python train.py --train_examples=48750 --translate=0.12 --arch="swin" --head_dim=16 --qk_norm=true --depths=[3, 6, 3] --beta2=0.999 --final_lr_fraction=0 --weight_decay=0.3
Rows from block 9, named by matrix and row number. Each number is 128 + 32 x the weight over the matrix's rms, rounded and kept within 0 to 255. All counts start at 0. Numbers have three digits each.
# k: window attention key (model.blocks.9.attn.k.weight, 256x256), inputs 0-63
k.18:201167174194180094154136152102091154149179115077125126141085128143161163109126237174104132137154126131068089119086174178152113187142157166080158147178131141134161099186106135150078117129111144
k.19:094108117061174071119124103128090125115122131117132114159156201110132178079106186174144143131139113134146094170132132127121169161051084178135192135142141116115134130150098162150081144132123112
k.20:079127137129121139172157156149179094155165099132092174144123140108082105137102127159131158126117146122192155173125150140162146099123134090140135100117107102139124139075109123109148112173171106
k.21:136159093082101159166169078136119103097147116148129184123151154129104174139155150095180124134122145102072113146091155125118158149152112146153137116144178127190068096139120138175098073098145144
k.22:091113172074131124094151111134094151122125143122135133101139181096186149140106142128102133050126140140124175116131176091102157135080119118082103147143128135109110110120126147169071109166059168
k.23:113131140143130113174121147128090098073132129087131161148172107154106121148095181164157126125188140119121116167093148133149116062141079096107187108174098128150137164113094115102109136129129105
k.24:167113161094168083167157147093068105133085193042174116109111134064124154127168124154132140144137163099110163173134099099127103126079135133122111202120124113114062095145119110131072101145148124
k.25:204174138095108149202102192184119126127106110137137141131132127159081140145110160082057141103097136127150207159108124120136072135165136168189112107093141121187135153136138108163132150132208162
k.26:187095139177091094039110096087199107096139111126107161095173113139133135116092101031156167112128154166138083119113101150127096100136116129098136108136144097120114132103172163127178105146151136
k.27:097147063114071159106165066128174124155143165219130166228174090172074147074072111117125114098155118131140171100106197105187120025198107123129134112148121113156092108076155126116196104068155125
k.28:148121159151117134093180152125129163169128175132183158100099145146139120117113136104123143137110105156107160092174078131120133119082109091128153163105143139116134119095110120068133120117102118
k.29:193102099113147126090107186084080165063083135118151096077089151118182135095124094153163074204127140126114178126119092191117119156096138102115148111128119123110134093128152127142097103181139093
k.30:136162172160020173073094087097173098166187122206145147134140106168103115185163032141147114158096095139148124153062147137091143123159161097180122112132128178134129171098159134112140095103109166
k.31:132191163142104163114101120168165160131168120192137134108117132190095105159179135113121141101094126143089164110136169101109111152176137106150096161149140172173136166095102116158135115116237210
k.32:071104110146205099087104126241154105089102083160122155120105116180096088066107126157118078110137120185166104143156159171128074163112075155103153123101172159136123088178105147055079148171133167
k.33:115198108093122138138162141121108132103113156065140175201150073095093116116121143134075088145131151096157071118066180148121162173124121120140178083135116127101103097160145174153159083099171148
k.34:081183152116106137108131109148204129085101143135135139105149111160123162095132054181144131130116065138051130098124063091113102055140132121149092128119155096090133111112087116088147092127174188
k.35:163191078166120115124159122145120094139147122158173139159144069158040110156098154148112189143164128198141150159102100075121102129139178100196115061137131088123091181085159168091164073058186137
k.36:119127150196113141102143131134116108122147116127175177179162115183161126139114064088168136193156139194103158115147121171136129117144111121158168098163138098086160122112108157118076100192071109
k.37:132207163086206072154127191121087092130075162118145078165171133141158139094119149167122107181174102092140133117106097079152108161131117109133132149122121082130133146200183143194116125119122110
k.38:093136185047076146107127122074152128108193154167180199110107071142108171117109074143168149116144096099122105113151070091096140091206132106149109122164131185090129132114125102135116129148168104
k.39:096094160122112109080092130133133112144079140109125114120069119171079157078157117168081152074128143121106090091095122130138149079161147113159116122071165177099082170160102087135126105109140132
k.40:097101119139186071118083095122112171105136069136153107097115185151149119117112123132106115201083157127102089135129105149154125163080127153135129167163154101132128098152073128123042120180093148
k.41:118120154137102145030160124131147098126142110161106113152090161113119120121144137097116107190138174178146092132137106118119139167158091172154171153141161124132206095152130162116109103108052175
k.42:106204161129070123142121137148071192165125146106170125149150141114128177190127117148133141117130135142086116128098131082120141137102149114125124129145137117133127139162197124139151165136166110
k.43:125120125132114117192119160164128158137108132115128086118165083131158120073077143096144132119118094159104108077169120121163118129143113096102132139157101091105115088126104172135104158146122098
k.44:126215109089120072114079145129115148155133133075160069099128087131152116152128129105132132117175144122158137145107149149085111117134067172082140091123146116085168153213150130137113095135158148
k.45:139143158085127177143078122118158194103127068132143054087079163109129152088144143142116134126079180099159136086111121090128090147066159127066167172087136123091109145129121088179119138182119130
k.46:116048175149186062171148112097095181155140127115121151073107159152200119133167115130121101136102164122124098140164176134141149168138130148068095160104157104145146066092060101123069136164100160
k.47:084074107151175023110128156188160143089146073166099065136129143096139166069121105175156135075155157125178144182138133142146099172128080125115123150095141112122151080164185121102096110146113149
k.48:098089195097108141103160111126148126096152153115089111149126139089136139104157076149131133140119073127114138141199141133082170129142134113114106096126096080116153153136132130140168136067140170
k.49:105142084087113132145126124120154079123093091113130135116157085144139109095134126125172088124130161140138123110096097124131132118155060067080153117134120068096149118132087107158090089164065136
k.50:117165190105087136083112101136152104144135124138164165079119129138124141123148128169163134132153102089092138115136095172135174121103082078127111109184178149067101142123115112138133088112138190
k.51:077130152123060144081146092090107134098128107091133086090119144157158112092119099152181101104140159127127129134112149131130123156103080108089103091161154062108126156135143099101113114132115106
k.52:105099092084089134084093145144119098118138103134138143134155165145111109111152190185167223147133138122062178142122111153129144069166148135122121057114200181106096095109103108090152090098134157
k.53:154179086134204154149136139112089174087166125106168121124104151096157139107158124076126108104150128101135116141121158174172127167090100094086126142113130126134171151132107150118107146146135066
k.54:155121203131132165168092155148163161135163130142116114176075099128096131153151164162059113146146149172114102165104142118148110105100151209068124180134077151183128092111138187112178110071161153
k.55:094140157123127098095152069128112105118162071231136186069125112126128136136157130129196132137166082106158088144116082166150145184189140122085157066094179124076093094161092107158109132165073124
k.56:178151116116146074135083183100169183111111171101183078149074137109122103155117145111148133068139108139241079134131164130116080119112199154078069227122104134157137139152149178141170088112133071
k.57:124093134147209124152119201116139146108132127135117146117133161118150077125141098114130088128081135173128111103153165168160061185112142104093173165166147140156162140125116157125089193165091112
k.58:091148136162085107096155065092133120079100173134121100143143105107080144112115123137193096078157092077134098138127126156122119152192131138098152079122147148032106188111103113130063130149151147
k.59:101144178103074140083121066128082100114120142120162136134113160153132130134142115162126184099159144143143117110147043107145131096126093093144094061154088130097138167128135104143108115123148146
k.60:155171180090116128107075099159151090132128154146138100172149106163123129128133143093108116074154103135157079201089168107074068148154139097106135145100150115103103118122146085083162093116156144
k.61:212105114198161156122179128118162091138187106183153121162141139144057098093155129099090125122072158152124102072136147137137144145167162158108165148159089121074158156114154121146127127141088104
k.62:089117123102107099132166065127164119123121113149149117114147126160125139099121164125173113146144123099146138135114099171176178134134112115104122160077133134093178094119131080181114178167110149
k.63:138112155124171148117076125100146128094195165143099097138108131124154123144171102157142176140139130193116130143108178197070100128134205142084061180111153146124155105137048160171125095060122074
k.64:153144111090123122111115116128109144093141079125114133091112155118141124187131117143107104134174159100107145105185105156162186157145109105098138173138104112125138173170150082116100100148143117
k.65:132087126136146077139105108176148153139162068129118170157051127127115151095086147115126134115102148104199170114067215111099097163149188086141145132105092165135110080080134099110132042091141111
k.66:124115159121133095204142075155131159129122162154105105094165136144148109121147097100111081121033132109115119165073129105095180083179117153100111161124122164084101153099121103121122132147112144
k.67:136141135166097177064133146120162078165100144135160132120196118118090104117132064117138136111092103167098119138165045096106089074151117144195120085075134130087156164109113102092181133182146171
k.68:138137132147112130136116148108136100108151105154126165137135155153106107149105144128097119087099123101149110128092140119123161156158120135148139163119215102140106123110095105168144134112175158
k.69:157142128165132073132159166097199134107127119060141073150120096093168111123128134114164104170061143136179174185105122108150101123132107086117191126151081112095136161152169083152139163125121055
k.70:146092186130165165098114166137116177127096151165136160130090099092176168084186137140141123118167157061155148085144081114096127154136122154108083144094167108159210119164144133131097142179091144
k.71:148123122141151101126128141112175123154140116152102153146132120189121154089140117133145060140094127121140104168091217107124100129098119090115157124093128184130108140116147179135116085109155107
k.72:096140136163074103123153108176177147132167149129142101080179130137145021114153108141140134136087065104097078125124150167143144126194056133104085128126159109098107128107140084137103154135127190
k.73:130130164099129146098115126181059123107161125151108166096094135090124115137081150138110178143113153113094174102104082112079121216130092151149106193134179147139139056130164148152142139129158111
k.74:174103123078081166130069144118130114133106181097109148117116108124131081175138153151060202109154194105100173064144099088192146160095103129131133127115082121161109108134161089157161157108118117
k.75:194147059165104091141116142127148090116158090076088124172139119070096178115082127091118110132112115094193127119086081137134123078152118146154144174162142109138100152138136093143202117096162161
k.76:170161133130138135123170150203142136175115112137160137187134140147087147135096087082134099128112144184203140135105123114114079114109124108113126117154120074129115182122104166066174119109134102
k.77:123120141108125120129121174108077112106074081088171132090114107082156146090190107146164157144170141120109161161142125094152113179137089164125138156145115072127169171176149111151079147139138177
k.78:140140130138112214121123116127172098142151087148116115148135104159086098125044142166153131151141119141094164129099114094115155044149171113175074154106164116127094148086133093084173190055126132
k.79:101207172073132146151123129145085148143120118087140114068123145079209126149168175115081155133129152099059147087157046108168138197109091128126063118118135110101153089126143053131091133151098179
k.80:161101115141152163046142089113128121134132142139152093147162150100137140123069088124118119114152124142145110115166088132088116130091140115093163095102132187125137167165116177128134118089109114
k.81:176123148205134168155072122084142184162112134101080147117132166094107111102138138117131108150125119121140118111140104072135147128131145132132085170180116110173133135075128158071117167149135095
k.82:137186102140118077103128098199146062136066111128126134140129057147134080143157114156129144093119130086114173182135159157077156098176156172184166084119155157125153155155196124117152101093135159
k.83:129103098097127134182162126097150199115112168085120209126166134095178090171138124109060123176102140125124139108121083083157100171097090151107066168172106142137121173120130127163078154185069091
k.84:143141157103108148031153120098146097079152141096134195089163147078130164112060120145143091157149107146058148073125120123078146148126107136091097101165090162126068172089108113110188165125094110
k.85:098126122157178141096107076121123126127170136119132167191090175126133130090121125131123129117191176158094140157122090109063131110096134148099096131110148185123139095183117127108149105130155161
k.86:152062115190154159135135155138077104086128127131120114151134113124156145171160137082142093191104178140145109151090191118094069100140147081129166195173112125136133088106045205073130134139107138
k.87:130138132108098087108127139125131139138116158112087132147088122137171143165190145157133166073094115141100169119137099101150101143129122121078110158093120181110100127166128125171091135137125152
k.88:101173107122171111108161095064138108139130146150075178128115103145113156180161128148129075137106089076123119114151105150124140137069131159110077123218117124121159092147095115137091142121070100
k.89:116153145092160076160132142147098210125154201153110100105082161104175141093192090111154145134122107157141114120107164135135107096126152105085137179127052163127109136127097184113120137106141077
k.90:164131168204148176147077122107165147113146145172140173159151145163099074131067121105155157132070167135103116066211114130119131128144141102146103132185137181166103122092087142143201111129109115
k.91:138125171138198171114165120118175160141135139098070139138155197111147124176197137094079132158115163166201098119064099100136071108140177152128067145140137162216088119028085197118144132116118024
k.92:142132132111149146125075164142122177114104153076135146162114165108175131030097111137109144117141129135127114169137071092122113117099163101154117168112115166118070100041098151078166077134102094
k.93:165125188107178098144109113107105199101136133134137052124122212078148155080179152151079094107139089145105099093089159129113098142075111089099145183145130152138117130090072115167141063150109122
k.94:093122188088131099125129122171118138126163132123125110125165163181161111196182125134155074135107154148099167092154066104167147108122180159131057159192089099126158150122161061172044158189138139
k.95:118123160110144173138101107111159170129123132128087159115120131103109124096133114080119169135102161184094125134122152129138047125102199156162139192209172183157100096074157166114123140108143124
k.96:120129089133178121151110166143138159113147123153128092133123142136132086143095134140140156075202176101123094119117198156091100148136106172134158127140154132141118126095118180071069090134104111
k.97:073085148113147195127133090072103113102135145165138092100182147130142126163074120128170120075146129100126134096163158157130133104181134091095120110160077177131082148085076176115188162119139092
k.98:063116094116143133088129062126126127108184159142174152135144116133121153146065115114142157101128114134079158126166129110187175156157180115188156091098125107114135111114122138116180128132131158
k.99:094173125137167089145103137159101168156117133079105119095161097116136127128126192155136121102130194079167173166105150152154135183079095123060187151170177114075142159140146098172102105128124090
k.100:109084103100136143153148089123069158100160116130153185151139109136071097187104115134220118083143060132162115125142125096101185111147151120053069133096187143130138115103095155069137112141166118
k.101:140116099136173110086108127135139178088141125144093095097137131114155118107137113140168122104129147171109134104171135126110101117116118116106153088199110117149121159101120154100127134093109118
k.102:139158111145130093116160120162190178205172137170112091132127125147081184135150125131106087166127105101147127151107118131065066140120115102159132067161168093122160127141113069133136116089157193
k.103:159148135125154071124122138148080165128135157129108074164105109098184118160177165144170124131169190084154114103098213072152108162099148162165148107141090133152164057143172125132135140161172149
k.104:146099158097097132162142066120094090103157079152118175101086115125131166134110155153156073111144121121093096064149184144152146135155118122103126095075182123155062138125107121054116141087122093
k.105:120138143173112137092119205089150070104116112160153128127098148114119157142091079157113100184078081108098138161130099104099091113109123141125170098147079145158151110169202165120107116117116126
k.106:177100111154068099119158131169166088120131119142091065158137102127091082181085136115092135171113125132152119167100156110117048112108173148153163126150133162095164170098171162148093075112108138
k.107:081158155078161110202111158182061162091150142116139133129131102124140095148094136111179133085142127120084093104149094164174145126142082110118065126117131116097036096113151166187100172094123118
k.108:117105143105171102132101169170116126170124139095086063109135128097155152099151121123021111186135151139156170059056125159076183198078113172131151115164100091130108126156151179157086127136186140
k.109:102146135111139145219094114109117123123137096137085088150090113117135101188131137092116168094151084166135135155115222139155159154131127126164144116182153142121051067081110158138173158138160131
k.110:147107131120170099164098187180094206104132094109127170152071111157126128127112104111111139130110160123137175148091173148154144165199118158112116165093098147159119067094092114128092091108123146
k.111:107135164099129135142157133114097155109073118103111157120110129122148173146117121148132148133123060155089133154136108053122136095127124122169100136116138116127112141102108152146073126134113153
k.112:144162091089173147182099148138133150118123096111105169165116104098184068129174207116163225150105187175080134121112160171081133148139077102177065107099155120172176104144190107143139119168157149
k.113:139119114063052195119184160142137160113049158043113096175145080161135106134097089080174219163101129060111146179182089088122132062180075087150134116108121106127164164108135094151112115118142195
k.114:100102140130213108089056143172168157143086123139173092043107184115212213104130163150141099142149160130089089107148117196131093164131106123093124126133067106139127125156111126167080101142116151
k.115:088163149111073118105110164108115080179144206136089143163133106076069097123090135116101098163114145116155091163114118134062122103147207074104152125109150089169131172129070078123162133155166138
k.116:108105149107100126130128089099094143119173097119105191182124162162104104110138098102111124093125177151139112095078103111120133157111126099129096146122153124149115106133138110099179122103129154
k.117:093093085149069202140201102092120061142178109217163155174142168110122100136056146098125088071144081171161141153164161165106190064196072144125094092157173126127111075132109138104155120059123123
k.118:166109128108105117133149130112172124151164112104105132123159068122105111154100075127136117121096116095136101108077119131101147097126106147130084141101081137090147213129154121097118111133133148
k.119:135132068098114158155154118075054096083135159144145138084105084071138078187120116111133147130128086173109129148170095156130128084141126197135134102142095066095195153102120189110156173118103175
k.120:158104104151123117152150070083165077140089079121140129134133050148095118135087025131113122092135066113088132096145065129119095118139130124088116080140095112148189184141113151180135162133108163
k.121:131142097115121135094089031103142100076116136121133121153089118107105151149086090090086093134085097085140100112127110161154153098127145126110138118123137098127130255130134094123146150121103138
k.122:089113131097171179150153150127093151124092155181116138088071165099144134127165135185131146128149139189108153107123113167125117117140065153130117112130136132111120093143104169144112119123140154
k.123:114094124148157123175139165155115130133089124078125137111163176172201161125172129095145146113085154052150147126137133126158080208084115138104085161113119113127074125136105148177093104091157143
k.124:155104145147172063089159146157093167127117108100142137113111138127091136110192197147144206143094144119142146161157131104145110138096135124152112166098130098116176056164158192164119135130148140
k.125:115131178105182113174125148106045181118121131108110164157109138155127085168186193191155192133189119182115156113102128119134195159106086181181150144130145140121117086181186098137110161119174137
k.126:083117180079104120095138078121133059141100143171088184145112141099109132164120078123126099077136104155086103137119120183145149132134133112160149165146118102126157139136076148100113160133136133
k.127:152135142091168104101099135116158125193113075111106128187121134150088136128099088101135080099125176157140119124140095185084089096135130129110134151149087182125136161120118133115185147125125114
k.128:095144062151137116150165124136141093131189097114128109129128137107143123116129128096128036130115092152144141130104130152111168092093126108165189129056132170125125162143147131142119140116129169
k.129:051196077143216140085154144119073071120112140110098199127102134165196179095103168173170132072160152131116185156161146167167124156091120124072118098112119113105069145110166133154095085194117117
k.130:095159116104131119099083155154110091102128130177149132153123087129127129172157117082148135148139142108129120139182108124143149178139129127070160153132138124123150137110135110163172087179142145
k.131:128164112127119094137210140138093148120097170164123113139209116105125152135075099165142182135189137123180160139157159142163134122132110144098153124126122125145114125142088158166142132125121139
k.132:181129121091115161100133092153147130110145149157124136164189157187112140100131165151107090114195084204147134141125148124097071113160122076109167150125161147158129121183115142151163136102190113
k.133:169159145130098114127115099154089148136121148175114123156135120134147147132137203152114095145129143135139125126098158159113124143116172118095143130178160143159113064175059084169113126144129189
k.134:189120158135181108164108100193078110104102187115139138066131139084115199176164117165162162131109166172133109109174176135111109179101071112095094134136140108078139100150132116142058138197066088
k.135:119122139118064143112135127166153128127128086152173154136107049165074100131119096100121126137180078175135179139110136112145144094121167116187094130105200155154133207097170139119182153063143167
k.136:119074086121129153098133120127128102104112136154130097085086069138077079106136077106163138108150105158121121129130159163158089124105141152161169108143134115134159151155169087142087061130138119
k.137:146118127069105214112127131137180140154129146188125124209127046134063061147084113100131127163122120161138168104164086110128117038142125092151119111107140195154141174151126170131230108086133084
k.138:205160144104134120162103160134121129119107134135171105100109089118075146148178162085120116148083083128099155163058132066121128088142110229148102182104170079160155181107125103128135143128093165
k.139:134146093130148114141185169114108097164084139117158122097110135134167082088113089151133146084160103166154112129187133113145155103108098126135130059151192116115114132131122142135078098192093151
k.140:139131154116159117136152103088092132131131071208143140162131087133124131125153203134176144083105157163116114174082173134161114190170158095123107124138139148115128113136067100116128112143124166
k.141:053102109151156140109118155169146100097091191147184148166168115132153141108069081130131145115162103103193116135172169139185116126077132172118140129188153082108118146170148165124133088148075114
k.142:164155088114085226090157117130151095140168091166093164164143149145052127111142122157135099128172095127102096097146128110147131056207139108163148109083118138127144157036095187143203133114135138
k.143:165125085129075134056193067163140101140155107175137136199168173146081089147132102165116122145139103103173131134129181187091107106179159176102202076114195135137127121143101133113183153102121101
k.144:161116156099141108053121134095092167119105144143125095102094145068146199132125109101043155190090145139100181076195049068126177127078082117172115094125104093165085123140135120130111085199106155
k.145:099094118181139136140136111169071094181155110167132161118142107141124054144143171130185123102150171132158133120056176149138143158121123130138176122123122100099104127159106158099130131129120128
k.146:147129124144141126169116137141103146142071153071164152085128181128134162066156131119090143124132212151107135159139128078144118184113180159166102156097120154125172039212106113127100080093192125
k.147:117139127117178139108159161057079127158103134120166098082136181096100122147116079155125136137129138147141152083095121190147110194080102164069124117120127107141137109085154113123099115096042154
k.148:135127144132139135125079103118074136089097128127180107040094174100159107100140073138194127104123149122175073127138112164146158142098056160104130082127094087103087141168110129190069092098073143
k.149:154154123135082188116124150120155168164145075136062145179138128128083119125078097071123132134043136125133133148125140081091104109120185167167123082139076096122093169126155096114107167090139149
k.150:119183149181078091152103107187179121157105086072132168141115138128106159104115123134145103143143110200125169088120177096116111111189166065120144168114099151096135180102084113178141113049217121
k.151:148109160136127157148070113166184185141142093131077136158151099149110154110048133081088112128108145048126114113124149075141104120185157111106121177127082077174121140092125105110131094149152117
k.152:120085077097139140149135138170147120177168070109091121111174000155087105125115104099125089109180107150151150178126201139133118148151132177117174152109163134144119133120192090139197117094154108
k.153:123134140101046143093147100112118130119151109109120099132146142079143148123118105155130133150044096106096158091159048114125123059121135097151123118102135139130175119130129124108147096130102171
k.154:085128113152157126137065145121084181141134113129085123142162088141151151106166223122083133113114164110152150111090197155135088203144131152109137105113115106125108082141171141109101110141131118
k.155:108173147091091146118129075120146112154118114125135166130140157137156168097111110163142163128161108067108132083136071153143119047128164024088113142117089117102125164119096167136133133142174153
k.156:141135090150112166164150141156190140144141119071143175148174080139055113159126211111105101106182109081151129159086156141119074075147146087179180099131120081112070148163165096159100132115134115
k.157:152116123144140098169112111099111126095125132175120125104122113107211106150172120162167126124161140117120162120139117133107124122116146161102102164099210151080123057122128124140070111121140121
k.158:115137149145192094095102144139101147135106163138099136136149132109162164072162149120114161143128176128159107138102119083120075172071116203098144136076152186130102090138096116101170095126119133
k.159:100136145142121196107110110065091152113098149084139154160087214121112160173115109095186091196113087107099094087154081097123137067160158094150092079133080115098138204057116105126147122100126190
k.160:114173136142002160073154125153209103068130078162126179102143105149005086159093102090119177177109119142107145152135084099106125037098181108181104111136112170146144134085116103083200165092138153
k.161:133135109103056126140101129172126155112042101117111129171139147199102146085093149110128098099108122132170102195111117078125152087150135118143134135064085070133064116082164114122113116143184101
k.162:110126121128086129142107120117141161158129123085153111139122145096137204098085075146187116085128091116114120112162110151097141051092171132097100131138116114150064201151110200157164172117134146
k.163:124128158148199109176134095092124165142059136098143130185105158135218193118135159160149099101089167125130082095135112173142104161122134110119123157136113105133109105097114170136109107135111110
k.164:090119088167105074158181096105170174160087125178136197160132145115153170084106113191106037138137106155137149143154149169106130122135095142115194057125108074101133153098078108112084118102120124
k.165:092129200152097119068161098096166102141134154111149169125153044162074101100139118128155101084153111124136131184134078080098208148171109125124097125157153135125128187081104105118158142107119195
k.166:095182173163176158100086136121130169107133122091147092113100096138112124157081077155095151111119160165123137164167088087125138101121161118179105092140091124148101150211136192166128140100122106
k.167:172146125164154103184131138072100092085166192101124104110114102132158148156190114121148148087157172106105123147096161125086092199132102152147156192087176103092149121204126064165092135184097174
k.168:153141093127152079156119197095048082071150105107142091114123046149130115089212144095114104107153131066180126175121143129128146119107111149089155105155130072134179143112152096156124139157136160
k.169:140175117105131080224101214084136063110197208057115067168167080194152126164166158110167150104108131091194123113056153136193132169184145134124167175118166120123188161156177133169162100106126174
k.170:105104146160109192078137097096137109131112105166149123085152122097092069126085118115090117135143100150079118090138103093128113035132151116148161111172096175178125160119137141099157151076142124
k.171:119129167122099109092194124126177115093139127142116122096152095166079149115160193123135137158106107123140090096132110121099140145154119142145076196105142107120127134147161068116115095156141211
k.172:104158136168092099156068143164111150142093169071126166141052159086185175123204172094160123099172118146068140124133101146103130186064114076121070135103085145170139145132142174201187135161122117
k.173:079183144109075087162132074054093098127152143142129099113138113093121168172088099170134111102127154066136102151140089146078150091104087111121102086117093108156105196110074125109105114116100156
k.174:172106174116133084135143166058118121111172100114108084076119121139161155149185183091119109091121157045172138122176174166130098161136129144133157150101203129061204111123137120158088133135078125
k.175:085132036091097091126202136102105125095122118127148094141192138148085089123100133122136130155099149047193142150075190096126147139185112099110116185145159162101139207094124102146127189154079120
k.176:125124056139087067145191167137130144128114105137118121112128092114101088128104152082172124114156075101089118197083168143162138141135161164132123108115085143135135183155149105136078139155072141
k.177:147135071160119120151161151149115086118108130133150041173108032130129102132117073055180124105151084118180146224067129160155116094088123148132173059066105159117122137106112147166029120095109125
k.178:101142170068150145173091098128116199152134128058109086118123218126144153090163117114130195176121120130135128030181084150132160180161150123129137171168159165120162140132167163104153111158096145
k.179:096194223144104184155117131126078172109115072138118133130118145133196144099137173145064179167127172131073074062157086100086125148087150142086103188151152139116185118094171140160153111119149142
k.180:135124150173164113122126150115145093113158130121077077136118099156092141103152146096150138110130120105118162162123198144100142125096137133064082119127128102116118151163145104144123154110141131
k.181:134130176135094188181126112082149087131101144119148143086123119135081118158125134074186114175118137142118171098175107123093178109137133189142137112129127121094167139114092167116174111090131100
k.182:097117111123109143101173151148124144076124160113154090107127062121100138131123145111192121057141127092172148160170135226176143102111085144083152113167150093103101104178122110141057136167143074
k.183:111119129126081063119151169133117113152136143133199105166115073092136139111148155131112093098127115112154126169123138145110132130118173184138156146102125096176119141079171073159078092098121064
k.184:102133069172076113165168159111155097156133125119172119057173063142070113100147092094105086120101087105136109251099172135173078093175117106108108062091135157093126143124112168153070100131126076
k.185:105126115128147144118127100105162117074161154155171162134123105087121127164121088127108131138123140104105082138104135162142110100179145141104112124164142102127136103083091110101091218094093166
k.186:137103072120060126090145130114150093131112165126120129090144104136162167122108103161141072100123110151202131244061126149104100132180148130189136096136115135126177161146169101129091136095145143
k.187:152134070098128084156076164135129113144147109104108122107111124168160147152126190136124172123173155096148182153095166095092123115129132157126116106122126129090177100144154138125114104149120100
k.188:147064086110147085130154128216166077202107122184143099121132064111150176120152152144112125140119160104156208193039103151153107159110113176134141090123161107152133152137164081079094129113150089
k.189:128147111076110127086124124096129110176140122104092084146077131106084133145091147062098149177153148112119188189158144127135158130115078164165118131110194129162113138135170127111131128164160148
k.190:140144207138135156094072152172101187112087139151135149136163203166143170121156129187091139114145084141074106028112068133112156158119143089103067184153164177101103073108104129099169161163134176
k.191:135087121097110104159137152158183143139123118148146139138131113162117150148136194096095092119137118143153164164043122080074159137144172150136188099148144165140152139112110093127126102095148105
k.192:173105140115123123120109110161197158169136148173191158161107149121101109120124141119139074101138160131115158177087120108090090114174157128147181056115138114157094139135094146155118074100174098
k.193:134131069151181109112083141172134131129141151068050107127099113132117130090106168066069110137129220137198121029120127094096097163132145133148136155147142130148148165133138124140126148123127050
k.194:130119149107108147111156069134156145093182172149089159168152150136126095119088131108185164183134067110152183154151132136165162091095072173206077064113049091102141152081084140162096134133144177
k.195:118128164077133143125139081111087147137183133091160111091100117029105143165173150180101129112071106114045124127120043106146184140132119162191071123141132107144116142118119139190126147178117201
k.196:146094147181173106140090184092158120093133113155112151136156199122077157162108152107084127139139168153122163149095093132092112088110122121154146109141122150148101082127144174100106129121144107
k.197:151061151131143116143117128144133172120136102106141098131111124137158132091136139113105118115151139079139123171041171164124089135143115154082137132116102128095118136166097149150117140119167051
k.198:125187231068135106134106127122100122110118107121118169109150151136122119149151141172065146133142131166070149131118126057105111149113160176137156217113145093172161088200108089124119082112118177
k.199:103120107104127142143112195151119122146151125096106110177132097078143129112104140063145181131157092125164076124131123083146107128119160127107137094153137103082125152171144055127169157147073102
k.200:160085123106085102101056078137083147185127122191137177117161115134083097089154127145114106117158106165123154190130096088129107114127108171179063181092139137117124061027129090092121141064151157
k.201:093151128123119165088144098067112111083107113128141143121126105102159157120140096124147105139144108148061116087215053117055202153087194110168099121134113115120096177125065135127149195093140190
k.202:161168118131104128168029128122144136154164100114118153057109087141131147125187084135156178109155123104157155156073068117152127158178161166168132147133082149177114107162126102102116116119119169
k.203:148125191127108152093115084131075137110100136122112201116109156100153167149126110146106126184106132204152105103195109145159116121094154101075128038156100179147111112105128161094117137156115189
k.204:095117190159129128086151060113118092111175155172168122109124172149166107089142114117161091093143049120106161152129101156146058073217117121097130038103136144142072138090143161127089121101152119
k.205:128122105133146188132130134104198157104068132141109090144143094115071127087107143098135133142124124118169125103136179142142146166136106135084148148129110118083110154125136158096113096167105113
k.206:176159167127067128109099094077156159186152144159133114126099116158142134143129091153160150114141129138111162154102141036049111060187150080129098122109175150172135103125122173102123120099214177
k.207:146127167076086121168144089103170114124125144148186109140105108154132123054141096167169100134145107095147144138098096099055090117141137113129077102118123165115056138063073126143129161147130149
k.208:146117119118144083224113159099134113070131144094128079145112125132128191096124134159138132156076160134177087131101108153147086197113110144126155134051128124151127142137115126142099137119129113
k.209:175123144097128141196099122080060129105122136096112087095144095119157106131099147177128160098095037141101082185127137131113107156129174142109112122173120085089175109163096078102181168147136080
k.210:063113132148063151074117098075123170165110061152153147134159145120131174146176137160148122116108105114128129064132111121122133137124093148173111122139133184144125109084060158110146154142131146
k.211:121097129138095139101152100170189123109114137197113125149136172105063199119119112094084161147113107128072133096140118124097157096133099115148132076091111181114114122105140175088123150112103131
k.212:126151138135133140136094163125120128154121124136086124132078144144122123154132116070137151175134105132125117139086083085146132125146129135152104128102092122097164172094139104116122097114182111